python train.py --arch="dit" --fused_qkv=true --inner_norm=false --num_experts=8 --moe_every=2 --width=192 --optimizer="soap" --beta1=0.9 --shampoo_beta=0.95 --eps=1e-08 --precondition_frequency=10 --steps=7000 --batch_size=256 --final_lr_fraction=0.05 --weight_decay=0.3
Rows from block 7 of a small class-conditioned image diffusion model, named by matrix and row number. Rows with one number within an expert belong to one neuron, the router's apart. Each number is 128 + 24 x the weight over its row's rms, rounded and kept within 0 to 255. All counts start at 0. Numbers have three digits each.
Before each expert's rows are labels from the 100 images, of 14848 (inputs lightly noised), where the router gives the expert most weight on average: "top examples" is what is common among them; "lies over" is the class under the peak. Only what is clearly more common there than usual is listed. The data: cartoon faces. In brackets: how many of the 100.
# router: router (model.blocks.7.mlp.router.weight, 8x192, trained with AdamW), inputs 48-95
# up: expert up (model.blocks.7.mlp.up, 8x96x192), inputs 48-95
# down: expert down (model.blocks.7.mlp.down, 8x192x96, transposed), outputs 48-95

# expert 0
top examples: orange face (54)
lies over: clothes (36)
router.0:110128124138099092146103137116114132137131127074120143153177105117137112109084113145115142164189171199123149078204184108142139124118093135128088
up.0:118147132132164113133133125109101145152144125188157141140143146110136103144120149161150137170188163195131141130171161156119123073117138142075137
down.0:106150111139143163109150102219149129124109100016131142131119139101140099126173138097133126086064109201136136105175113106149108180097133116086149
up.1:104133108142154063164120151121131122153141110194167144127187138108146073137122144184123123145146159176136137115148132111177132115149151154110090
down.1:142146164133126070105110070086122130147135137219138129138173124139116168126096146190145146135153173091118101140087140163173127116139141140142079
up.2:138164137136143098106122135113111144105148129204166123122077104104123090117099143102110131111116121118103117123085124125115105092112154126101143
down.2:127138124117118079126080111197121118109127133224140148137118108159109152144073135113143140143159146090100107161101150153118148098150151135160111
up.3:141098118115111134127080147101109145115138153183128145146143108139113126081084119120103142133169180184125106094143180136132143135123160131103133
down.3:146086128116119118129071123115120127123127112166128131109132101135117129180076114140153153141182180060120135163096150119113124123151149124161111
up.4:160130129131107114146155122123139152135129128154142138086126125139113094154149116144096117141106052089097143123113109081106087137122134114114131
down.4:172101136109137115135103118084103167115133119149113131103144120135126112160107131116112113125158204078168133134129147097143118104140124113122095
up.5:120105167145115098129124137120154130123081082141146114098097089127159145141166171164089166138132103124110136175113108165125115115118139127117148
down.5:127142171107120149130120141098098128121088087104114144107144165131089154139094076092108072121117139130135141175125145164122138139137105132121101
up.6:199125094162122129154111140074144120149137137121147140116118141130121144142119123149165151159147141149153129141200160114138143116149183116102119
down.6:068117165140112149123087133211132121139132109083130126151107121121108115112106123148104145145133126105136145118101160165132145129109174157159100
up.7:101148132140117067132136133130175148097089123137127118115126134169106142161135156149122095110097099117128122129134099082121131154071131134145074
down.7:094103129114142182136121144220100164136109118023124136127123120144142126143128102113116151135156146114132146128155176080146136102069144132145175
up.8:118119144105095127063124102101152162116146140171138118145130132131126133127105150136117124132095137125122175123122138106124172142092111109099126
down.8:104145151179160154060135095155096166126116124081122152136120112113153105113161115099131118114136130134144174127144141117132162129082133106114141
up.9:146115112108114109154102115103108158103133124192122130108137118103141088133110113134120125169174164182122145096093193115143119090136136133087117
down.9:122129140132119094118107145158105122108135115082122129156134113145147173098101124131143133166170132071115099136150188156156132073147106115174106
up.10:137135142130137082118105158099121117123132139138163127125098123140130096151165125095136120131129089144106140125109097172084115089096143132110180
down.10:119104155137105159124145148234113129127142132000106111134144118119127098116124132155122113118130126147145161133143120143146116165121112138105079
up.11:121145120107165109109151093049150117127082130085092124147117111130108105115121115103124085154105098082105122126137075071083112150083097112125100
down.11:136153125127121100139145131169149113131132129188141108121142131150117142114113132153137114145129110162122114117147031145084131141197145124106086
up.12:103095060114139141131091175134109135097161134154122134120171140138136128123102129116079134114130189169125148101142183132161122138101125111094133
down.12:095152072129117117128169174069153134157152118227136109118096115137137123114170130130088110136111061179131144102121059133090133136113124112088121
up.13:132083141138096092132136149125151123140078115141124084123123122142127120147167134168122122158149134139143128149129154126147110135103139124119093
down.13:114193134115152139136140142133128116112078125081131169131110115131145122151098137090127144075101121152118142137144115126116129129128112121106151
up.14:118111127119131168090101144109132149090171118151110161151130166110089119084101172127135156092132140125125124096146198131122078162131160105128169
down.14:110141114121121101087157152155120140151161111098121101146123110097179113097162095114136097144115120134132129107163068147136077114127106110124099
up.15:143120134147133121154092130108141159109138145160116158147149116120104130099073127134097148141147164148121154093123172089137123148132162120107126
down.15:111129126128139159130163132071124146145122136180150123136112140113157114087195142130092122107110095160146136080123087074125114131119110109093155
up.16:136118150134142183153151108158151136137147156239131187107120171161156156147173130137136107122120113089146120153134135162130157163105205139106152
down.16:161125120142130158141159116103137139166110144255132114120123171145146123129136135120106111116095097188121129113097063116088120144132121129110159
up.17:146128109118130094124139082128137114092108182151114109115142118140133120148135149135125113081126134153136112143105088143124140155104114111092119
down.17:144111105137114161127117098095118129152117177172138130120101121139133121156122107120125150170135118165100112159107146142115141087114135112117139
up.18:114116114151164115099102157088175116145123146136134138100134134114129136132104115129154157165133154146136141129123156125156144096169137111092139
down.18:156117156125119087143107087164144137137147137132136121156137121138118161146087129148108173156129146098135097128127184145180126093097135150155131
up.19:141143130147145080149134157082135139134150138209172132133144132134139124160138160141141125119140129156110135140116092175074127108068165131115127
down.19:138119132123111132128094101000107131132115142255114120132127106137121145145111137129137144144154156075127122152098151115116128093121131137157134
up.20:116140137157140100148165178097110119150147116142106128114146169113167064092143122126101133133134119122101124162132078139154102104118106148103136
down.20:116122131094123157148085177193136119107147092024139116118120088132086086115112132130110129108116124136153138171167152145114116149106149151095134
up.21:151123142108114142138113099107131114146106128135150124139120126115117122127133141176149143130177134167141124125140175158115119105158158133088095
down.21:137131149141151139153154110148124122124092122089103141115149137125125110102150127088143108124072100166140122133142088149144115140133114141097169
up.22:127106133147112121134129108111127150104124117161161175132136136139089153150107147148093121142113149141103184091107143076110135116136130073098138
down.22:112156138117142154119133086067133145142107116176108093131112105116161130163141114115097140100141110148146172076105141083153126158127133073089129
up.23:136137126121138150140118081084116101126096136157080118124126131100100140098122138115148124118125131104131127124109078134084130129125153130136146
down.23:139163095104149110115140128107151114128129133134117143131113158143107140197106146139156136109126154148147139115140118147134153161152122118129141
up.24:122149123127123117112139165123129149112162116149146143116101143124119122144121143130133139090082116109112119127112133171104128149034132115109084
down.24:123105127117131130137132173255121145127150119000100107110140120128123133140125121122134110140145118117137138145156123167136143132088122116140145
up.25:133129121138140116138112122127113150097139126163155150105139126123136103174115112120112125178145133152120135102110180091152101092140099122066112
down.25:128123119116098144134142128112129144154122123149109108109111127118124097165146138125108116070106109163133149108112076095095111163128134132075150
up.26:080144166086121121149145137106130161115174124151116153179126138136114163130151137118126087136121153109111170128108095153099123135104136157134133
down.26:094119162150137114145113127139132164128185124042134095185125122136138178128117124142133168122141102108129154118137145151142126110118111149149123
up.27:123141126104116069136152141076120108147087086138102099114123112105141090079100133150118137133135112108099117169110089132150093118088137117129128
down.27:130162128131119104097155121067127153155159195245112106145113114138141121183130105124109125156143127164100114081086099126149144107123156119113138
up.28:131142135136112067170165146119114117115159138184131108107149154140162118122151163149120144101109139130109126138157157152168093153074152128131092
down.28:156122149134135079135125103000125112124147151195129121154132124143132160141102125161124154191182154042129137114118164129144142110166123119141104

# expert 1
top examples: long hair (35); spiky hair (32)
lies over: skin (48); hair (33)
router.1:115135139137152154098158128131136126147147152255131135145136133135137153123147135102138119107104125093141120135047140123129117119137214128120131
up.0:105114120079121103078121096116160109122152146121138120138113137110135131118111164128105108134125105117097154127140116083148087119125151119140127
down.0:104138127170131134083133106145093115122168150119108137147142114099120125121157085108119130114117139125145162135156134102108109139125093135135115
up.1:126135092138116163101147123117119152142164128127115155163153109111148156114102143124137061133090144111144122071131125118115128138129126090134089
down.1:126116085127147110102119119143143152135151122119152102160102151108123151118155119137138207122160120116118106064129118093128116103112144089149193
up.2:108122129160074124115111114118070105135133158119176163135108098113158144145066143128123127114107169133094088162097122116146157134100131146156119
down.2:113138156098192131128148108096177104129131158107077063133147163128105151141178105143135115133139090132154083162100144111127132118114133136153128
up.3:168136159137101130095173133111128132174082110108134127080130132155115106169173085159118144160117078119087132147121120155131133097108129121091117
down.3:171110172114134132112077131134127142078078112104115123090114116163135100183074158090125115086134167113156140151120142152131144155108120133095136
up.4:121133134156114109093153156115130145115149137132136132116111109142126132149119068137150103113100107109134108125106160113135119095114119079109129
down.4:139116157090134143118086151140116155120152151132110116131127127160129149168121175093157141135144143120116123146132099118120136146112102085113112
up.5:089137094121114152138121089111130127118123121132125086156151144133122148097123150124124079125090117122104130140118122077123110115130078151144115
down.5:111127092130146091154136080129102134151104139119112166151118101155133169100127101101141159120148130151149136161141099092131133138143172165151120
up.6:142103126148116156090131171116104152166140133119138122141139095118152120160149108108116118144148105094119140108127097098111160153133155105080115
down.6:133146130106140122095111153111165150091142141116118134159111153121096113159112152155120145121107142094144147104125156100142155115137097110072127
up.7:105090109101127122168132111113157086127145127113160090147134130063118104143098140146102139150157139116120148122138123132117109089103132138107103
down.7:113160125159140111165114125134097074127156128107101163149130135070139111134149111112120109112105114103128136124131129153145117172103127144102135
up.8:160157098077142130098144144123098083155153116134118135134113109128060155128127117165115141099140144117115158108130119122127124112118071149160095
down.8:181094107170128125100107116130149083093159126130131106140142153134186161131117136094137119152113112113138157119142169110146127132137183163164153
up.9:166129120133118119074133109104157138090145114115143127137137118090146151125087166125157144115159131125146082093099098130140157104134114105148122
down.9:165145107116143150089116116103095140181136115112108137135123136086106146142165093124162112145103123139112087104102153117091159149126142114144164
up.10:109124120169124101130124106120131174122115168122109091113137135077170090139096135132109100122079110127117095143079147138130128137084166127114144
down.10:106131128073128165149121100110105180138114158123144164121105115084091090144152122128116162116174156128121101145090129132128134105100085115113107
up.11:133124080096151115090098136126109121164126158133100126149125134108134102136136138141102078098112140136093096121097147139125132135076172120128121
down.11:142123097155079142102147130130139123075130170140137114173119114135105119137105111121117168149132084144157108129105101158128143122098083118131121
up.12:150138095139161139132127161030148129129132124253130149125118120145136124122142133135143110125114107094153096128090128106127094158133146116164127
down.12:123168140137147122113121119060126115136133149051112167109173137125120142122152138144127114185146122145147140145120098129160117179126126114084102
up.13:097118130113131180107130085120103137130147110126067126165129127134117145107116147109109090156090135127110130082104128124096113127117109136127125
down.13:103147135136136092121110087158138153128150116125180121158133128140131150108144111135120166095174123136141132075119108116151120126114148138123151
up.14:112115123111100130114087141109091151140121112117137139176137115119122081135139087086130087113155124095101168081120123111090110148141137087099136
down.14:116124139153140147103158114111162145116122112112108120191122126116121086133123162174130158154111117104149179075126128125163102120140115105097094
up.15:110128099123179131125133150113093125132114135122148130136176108154143115125139107138157122170159149201118096139150108145143132123180144132133131
down.15:110129094150084104117126141105173121132111137096116142126108150153114108124115154130156135094109118186132076144142144140123125128176115126135121
up.16:133103096117134143138080153134111102145114152142123108146131118133071149108127129141077119095147141143107140083142135151160135115104129120132104
down.16:121160115125132105148183141130135101119101175148123163137143145142173169094136140132072126166109113140146144077141124152102137147115139111126140
up.17:080129122101161092127114119121109075156117153116097147113168154163093124138098076124128134154148109130134125099096133106160143133129105122108114
down.17:074127134142095137132138123131149089088126166111149107112090102165146131143157172128132118103097140142113128113113104108088145133151136138102123
up.18:151141120105151142108105096102117105134108125109076104134149113123127131116116130133127116136138131121134104104127104124126111121169144126169201
down.18:141133117151119132099144090100147100125093127111178165127118145118141122119146139122133160115127126125124107109136147120133104136170106127152055
up.19:138114129163108108117122104126131110170109155125121079152103149098115119121106121153096116087111124126075137107087132116138150087103147134107113
down.19:157123166067129147145138098131104112103131162141124161162162091121149116118127135092124127155126131124166141097110136099124156155123111139115131
up.20:115155156138138132146131103118137145154085127116109136086179114098140137122132131170114146130125114116109155146102131136136111107126118080155135
down.20:131083159111111146158109118116122148090092136110127117088059140103099132124118109059120091132129127128139173170113135147101127144125125087161133
up.21:147151115152117134112087123112115167115126185115145156143152107130085126185119163098104111108135113159162165111154141094113156122128111156146148
down.21:152097102106130134110174125131128164141119185116108108135110150132172129193130088150107134157129139150103151117157120101136150112119138162145126
up.22:157122125156107155124141109120149186081138086129150116120093084089122123105163127118129120124131097128124109120152101125086101129115116128132139
down.22:166142127086118087124091123112093194162151102126086125135150164116115133104075115140133133134125149134112123136149135126140119120154135145137098
up.23:142140131123105167145112117103123140150157122117095113136157112108115155130074155153110165129151132123160122107101141113159190140149124106186132
down.23:131127128133164105134145099111140135114148120108162148118119160111146157128182119114108093140112133129105110103105115103098172119141140101176147
up.24:143202106147150118115135122100138133143134130102105158131171160193115145124118171119103151116169188122119112095125099127117140090166086152126166
down.24:148049088104118147129121134101113133122120127093146102126082097200141123133131081118105106137088072129132105104128154108134140161174152157131108
up.25:103124138130151126163126113117138129123118147114171133122119084100117156132156130112113095139121104111140158140123101145180113135127098139195153
down.25:109139145123099120155131106128117125130122153109092123136127163109143156137094121153118163100133145116113167134125149138081125118146143133182097
up.26:105134077102156134121104172125109110094172111147104126125149140122092125143130110133104111125113158161143114084132143144126137131110133122133106
down.26:091122085136097117129143165144127111172182112138145131125102108137154131164129155118113133126140096168090132085132132153149159131129119112117141
up.27:141141124147147119137123151115111143138175109127167120108139179118175116136149130115069113115083112104088093143124090136131087132135105097120133
down.27:148121123112105144147136146133139132132178115120080129111109068123074122151093120142082147140164140116159084146123165116115100113134143087140138
up.28:159111095120143180118109042112136105142093134117081172130137169146099143148133118136141136154113117118155165108124129155079144157112157097148165
down.28:159148091127127090115140039135117112118088149123167090128114087148151138149120129118145122102143141133097167104125125144173153112130113103148093

# expert 2
top examples: long hair (39); spiky hair (34); red hair (26)
lies over: skin (59)
router.2:115136137134152155094157127131135125148144151255130134141134131133136151121146136101136119107104126092142118138044138125129113120134217126121132
up.0:087126129103112108151131093109088181180139133144160096134135108118125108167147074142147100147145121170166141115166111134114118090117115166158078
down.0:090128146159139136139115089115158181066141151142085163143116135138130124178099170118146145102111120181089156125135144163131141167131136171155155
up.1:096120114122135123128113121118145113130128111114134101132130146148098163155128157117140135116109159121121137105115113162089152081089099169116144
down.1:107123111130106133134145120141105124129134117131118149137125113156154169150124090137141120135152093114122130111115162163165153141089153179128114
up.2:099116084163153118150121139111110138184115088131133116158119141096134111116133097140163111128148105145157114109175111130083163073120135140148109
down.2:095141082093091123153140135115138140082116081124137135169127096093126104120117143113162152127089142146095112107165141140177177187120128137140122
up.3:158142125145144144106130157110141141123152156110166145128116141159122112190196140119125130101082091098145102140118107193102128144121104133117138
down.3:164116129108111099116119142139111143124160167136089113137134110162128122196054108143134138155175159100107101135118143184146142109138134138129105
up.4:142126139160123105124104136108132121091138141117119115108128162118162118163141139172138110118111117118099102123121117093123152186098118144171123
down.4:133137137099126136130166140117131126158132154106131125113137085099081117158133113091144135126140136107155116128107147116141152077107134138169110
up.5:061134125170144119105141142122049120137148129142121107120106110118140090126145141101061105109145127100133151092072114143130122144106073122138096
down.5:069104136078104149114110146132212120113169143116126143118145133126111094128105118158074137136096112115120156092086119168107126110095171123128146
up.6:114108105123102147112103117123130127164144115132174139151120076120136127120103100128129160131145134147147117093154149134115077062146160129089100
down.6:102152101143144101108155127144124120099165083131087121145127172118125128117151152127128108124122122138108104079151116135149079197144099131087149
up.7:122118149120093133106112090110107131123131094124136088152094104075115106150146111098133107108100111121192158109171105118114105104120075126146086
down.7:115131143139154087099173144103143124132137077118116154142155138069136108144114138152133136129145139112074161112159104133124118163128168114138144
up.8:118104143134110119118155152112128122144087120109085129108112109111105127120140097126088098153112119122156134143136126138125088112114122150097129
down.8:122153146123135132114086142114127128096090129093149126123125145117145133132117139117098162097134134126101154155143127141122114147120116153084118
up.9:155114123066135150154056112109174126106145171111160135137110111138119154160142137108139147114111120099132142086135128111122141147150126127167139
down.9:165133125188124119154190105117084127150140172107102135139135157136134163165118115144140108155154128100132128092137134107136144103143131121164130
up.10:123174131143156096109143146114117150100139116117135128125100158116127108140093122104112102137090099133144094131121136106126117163099182177192091
down.10:130074146103100169114111154105124155155132113113118125124155085118133106139156129147126154104166157127104090137119134112147122079106076177189153
up.11:124097156159056123126107094119115160145087130129140131156127100118168103088109144098137133139153115123087093146134168092160076107120144123087128
down.11:128166163100189126131159098109143159112087129130112115157124162119085103083148112162136114106096137123176102141134094089098092152129109119083126
up.12:110118124139120146153151164109109142111144109124127141101124138130152147125156146108113117110127148130136133180158148149132128120093109157106152
down.12:125136110121130118164107146144149136138139127130121107098129115128111152136082098142103139139122102139122123187156130145119135124117137154122108
up.13:126131083111147111089095123111124110115157135113147127154092090147102120126125113059115113109119138136132124106153088118118107123152188154109117
down.13:126120068138116164100153131115124117143147133104105132149161174143151121136138140183119138156135105145125128117157174118124102126138073157116162
up.14:119159127118105125117150116110122082160141118115108146142104126111122173133088105126148108133129104141093089122122112077144128113141133132126133
down.14:117103127139156120110104111115135084099147123123164106130155135102137181125175150127149137132126150136166088117118150090126131142134135133114101
up.15:127127151186146153146118140107123117148153102113108092115132100168138162114128118147110148117143116141114127137109144122117117162173148119184123
down.15:125139148081118090135137130119127118113152104107155163103133144169107167112131139115106110151115143137141116139107112118135117085170101117181136
up.16:130132129140085114092145132123123118092138137146138114106102086135152122116100106154154135158150130156147118123159172115135106112136092112132115
down.16:118120138131172136089105115123129105161133145151122150111152166133123118106166148109160122106102125151118125130148095102129117143125157124131144
up.17:156117121152125109141143108120119102107103138141141120096139107144175116135145133146121111164139098168083125103133135097112086106124136141136073
down.17:166139124091117113136110125145143098135101158114111132090113147151069111140109115103124137087107155169184136109104111116149111145142114153138157
up.18:175117118075155141117111100107083117108126126123104147139111108163142101101087108138147126089139116131144094109138082090099114110145159096144133
down.18:166149112170124149135138124133174119162106122126154140126144142189116082125159147093149117148110134158120102120147138083137111127124080099140154
up.19:099127156157164161088148147117141137098132187132115136111085106106154123130133126139132123114114119135162091092098141115111105135105089147110147
down.19:113116178079080103118109157134100141146143207134120108126147136112101123148111097104141130140137130146082112105108130111151124099119136166118105
up.20:144082104102087103103134130120110101105134128122131082133084141132095115107102135116136074161114107123147082060143126099101108145115096146095122
down.20:152159116171152148128107168113167105133147140128101158148155125122157105094158115149142168109137113142105121078130152105130114126129152182107125
up.21:125112086135179119138136103115138143128143091130136146139101101129105103159106131131142125109114120110123122105162112077088119122113098166141114
down.21:118141066112083109125140117099133130132138069113122092134155165115150105145150119134147114131133133103149131093161126088166137143119166155121127
up.22:110149132133162130106116125109116192141091127117136174123109099136100148105154065110138111129107112153157156132126097136187110148141128118160130
down.22:107104128127108099100134137128137191111095122110120074121147149142149156105109181149134148137154138141098143142118145135062103104146120114158119
up.23:099105141155119113136117082119066110131111154137119126133135145113126100138134140120163088120178154146095101128133123161109135137096126135109119
down.23:101161151075134133131131083125198106104100151146130124131140113113120107137111101147186150121078088137162113141144118168136150128104137146113110
up.24:098094123157116134154064148109142134081112138130162137117130121120164107122109150114090148151129153146102118100138164126155109104129151119069105
down.24:084146136108112111163181136130084119177120150132088124111130115121098145133133091126083104110149099123139125111141136144120132135134109128090145
up.25:128144121145152154140100118107103129126152103124112118132145147139130166153148149103127128133096154111123136098153143145117130139139207108110118
down.25:127116124108108101150150103164147130134157096131142144138121116139122180155107121161124134131172103111137118098146118132129132106151064108126144
up.26:096127085119074110111117102117102164142121116131160098119060105122125126119130108152126128117102084109148132113165129128110097098127149165162057
down.26:093134078138167130108144117107152167107124108116101164115193140117131127120125142105130118134149165099105136114166121138151105160138101174165187
up.27:150158129144116121118159157108122141136151117129058127151128152166090152111161133125130091078117090134115123135149141098119148177092110122165147
down.27:146095132114139132106100145122135140105148120132200130146138107161157166101101127132129157190136161136150138143149118112139165083099142118154110
up.28:130124138135116134115144120122106141159134114119114130142146136151145135120116079126130120111138133157116119111177129121100135108141139137087093
down.28:136121150117129105111110134146147147088123106123147120131108109151103130119135166123138122131114135142135118119166132134170136144146106149098153

# expert 5
top examples: blue face (48)
lies over: backdrop (98)
router.5:108105110128082143120104139129099109141111121053107132139167100113125103153123101129115123139161127155111139091178112114114147135116052132150076
up.0:093155127124153140096113176077172123107124110116149157137141081143128128115147145112122144147135136115128147131095106111155155141145093113137124
down.0:171158112134146122123117063108133110095130179098142174127123108105138139143159141128136132179137131143136110128161131127155119128131106143095145
up.1:146131094099177148098094125082146094115098109088097139173136122121116137075098133123157126148140133125108053103118128164107085135127116088136142
down.1:096122139106159163144113137092145147134129143240127164094122136132113137156131128141127129171157105160106170127129097106090154152145134136122153
up.2:148147098105195160099115160070140118133134159121104134113130137111095117126116137160116127138140125124108117153059138163143142140107197142143122
down.2:098132179115166132158104098121094133121130105094083100129168131206088157127113133138144144097119135140120139126190125083110136126129156127130146
up.3:175118089106127123112131089080163125104122153115145169116136122163129152135134113153175128126155138149152097137124167118155134148153115116114090
down.3:095097152117116135129147157214147140091124104187151150152102122124122104103142132134111141093122126116144171114136180134175142147125120127105112
up.4:061061143128095113083149156100117132108115145102145111110119140125117124125113090135114099098135143138094148103151155124154138088167141145109097
down.4:198073116119096120132150085171102118125134117214155110155126133134120139145123124142129111106107145130119105139107125104165103102099118097126106
up.5:141132150144142171083148130091137156118165143144141151135126150133141137117134148111143167151165150137152117121161203181125134133114139122103171
down.5:133128109124128177156120119092115135118135130191113117141094116130133123148100123119132168159160135095125137156122215098120168075102106145160178
up.6:089130117135110140090160107116137091124122102130137084130116167126124150161149138130162140115084110106160104147082106146087122088129079138132143
down.6:096100115115116121105084114105121091129140101097112171146138079144133153175078107114172113147172146102099116152104163156180123148138171146140114
up.7:140119166123134170134139087080152114113117153120130125146115128141137170139132137131145121139141122127119133151121096111092154115178163086084126
down.7:138116091119115124116141193165141145109139118159136122124101117139138094106121126115137140130130125111115115119129081139070122107097123155167115
up.8:086094160093126134123159155085155130141146175098120107105138154144166115156124137128123111119128140153122154140094131117136130123136131153119129
down.8:168099082089113140139141106118160111119119093133118107141136126131178144125124136145137113114110122107118092089153135150143110134130105078134119
up.9:122078104119086178097131102099122114117122157104097114119137140138100127126119089126148111112116139094145100115126119069150154178131136104130074
down.9:114139126156139096125128091095136127124142132010151143150124126129144145132133140126142151131137104087121096111144130100109134075116137116149166
up.10:093085099150112128121148121061141107108111151075128141098123119122113121118105095118132133141117133141096107161140067114115162119131120112130087
down.10:133118145119094106137126157102120143108147107069128105148129108136122121122130117143141097136097108149108124114116034173084151158157138136117083
up.11:134148147153134164139160099133150144113162140132113116150137156123139172143172151132121116105089132085147117130127162120170136160175154127149143
down.11:131133121134131125130138114255119126145130114000119128124132136130128122132134135139134114125118131130124125123169122138154125143131138130116123
up.12:122163138146179135152160139106153149161127127161148153145139135148143151150160126152182119163171139169159115149155109163144136097139190156145147
down.12:132124134146168136093140115243122135169150122183128149129150116123130133084160107125092114150188121069173139107121108103146128088108135099118118
up.13:089092113128140192103097156136107132129108120126114146089109121127115100105112099118112117137128110124141117103104161136138125097152123134122171
down.13:097148114128105027120154168127147142096123115095114106114131127126133115122122140120147132078098143125116129128109113157125155156172125151145084
up.14:111161144095174112094106115077155124115112128108141167141146093120113130097126123116121134126128128141153147109129081099130126120153161181160152
down.14:140156139091144115139129130184119129113124117121132153116133097147139133149125139112143127098110125132139115154137072170122132115082108106092140
up.15:123131123096139074119126114054123131146111139079129116143143088103102095141112110131125138137147141141107139124087087117136149110071089101117069
down.15:133127139123110072117132132112134142147152128132122121135150100148121160104115125145141132141148123109102091091148080146124128121199124145126073
up.16:101109106110124139110128135140085130121128129121102099100133120111148118112088109130091123080121139130103137127088165154152131097074115129117126
down.16:111138122143137113130123164066156135126143122249136139105121135110107135131151124127108131165119118139154152150093097151114154144059122143123128
up.17:098113151112112143103134134104130123113138134144130105125093121118111129057121113105098127098082109057102115137097083124132111127129120122121148
down.17:103120145120129138135128184186141119128134109000127114111155119150115136059117139152111108173165121060139146148155155155088111094155120134146118
up.18:124140110142160095078146133083124096107133143107111118106138136122111143158135128117145150098111146127131123129158095131131098136117175151164080
down.18:139149133156157046117155117046131120138133132096129124137125157140118129112151133137113138110130137140142141116117121124161124150179172080112067
up.19:122119114098074160080104097093114153128141147093114115124139120111104104112086134109127126108094103130128091095093146096110126143131104124115162
down.19:137165139121127178134141161143119083176130142105148142139136142145158136125130123145120112171127099120157155135145094117116145125145082112133166
up.20:112101120145134161124157149061160120168101151110130123115112130156112145148129137141136137158146128136121163139134111119145160113151151101088089
down.20:165080125164082117132131146000149124170148132108124083135121135118139122098123134144134140137126146130100089112119116144140099103122109171188123
up.21:098125141101121133110151134120120158112191137146120163174108154135109185133131123100130078115092130106124134104114127155107116150122135143129128
down.21:115110116151135120113108122110142156132189130054131082179129097129157178145128124157128196138159130095121138109139147161156118105102108138132133
up.22:154163149133144119122143098063140083124120100089117157145145140128127147124133127117135133129150124119099124115108106155105092128123158119136134
down.22:098163126142110124105130131132159130137100152071147175106115126115144103134120136113141139127151112158118125119142108087091145128183169137110150
up.23:117132133136111156168149157125154141143169129185179136097122127115126143115120127182135144143134110107125110160159136157146134141109155137130097
down.23:143119130145143128122131110178107130133153136079105146098167165116137156115146116096117087146125123161129087131159096139124119122086131117129161
up.24:123085158131122133115110122121108101140108105174113126141142135131145147106153158160121148154149168152134127131151118183110136119156137128089162
down.24:105176123133126135109150114116145109110108113108146137159117126136123146125112116077127132091094110143107125136160169165166144119124077131085130
up.25:108101106119149157101077197078126140135115127063125147107148160128119091134136118136127110129137116108125113118100152121142187131126109128101140
down.25:164114143119118144137115075226110137125121132000118133148116149142111144149116125113139109118113122147106134130170131138136117128147112132137116
up.26:132129154136109137101154120064134099102120139106124150141144096108121136142133138081139141088132149144095142138155049121116157123189134109103122
down.26:132115068149104104122158149092113162110133125103132136106142120115125115156143125089144154083131144119103111132092044105083123104097099148151136
up.27:117112091129111125100092106116110111083109151101113119109109094128097111134115093079145100117123127142141093106076110090121119125141077126148099
down.27:143111091126121130133149112151125127159131171077121115151121145142131128149119126151164152132117123165105096113113144111116137116154151142191149
up.28:094118159129175147117103122076115117112151115121108115095125126123091121133149136101133145138130137115117152100079101148130136115146142139129158
down.28:146115104134134139127110096114109146141095150121123140168149134130129167135155119106134169139137136142114120128154138085156111110122154113116177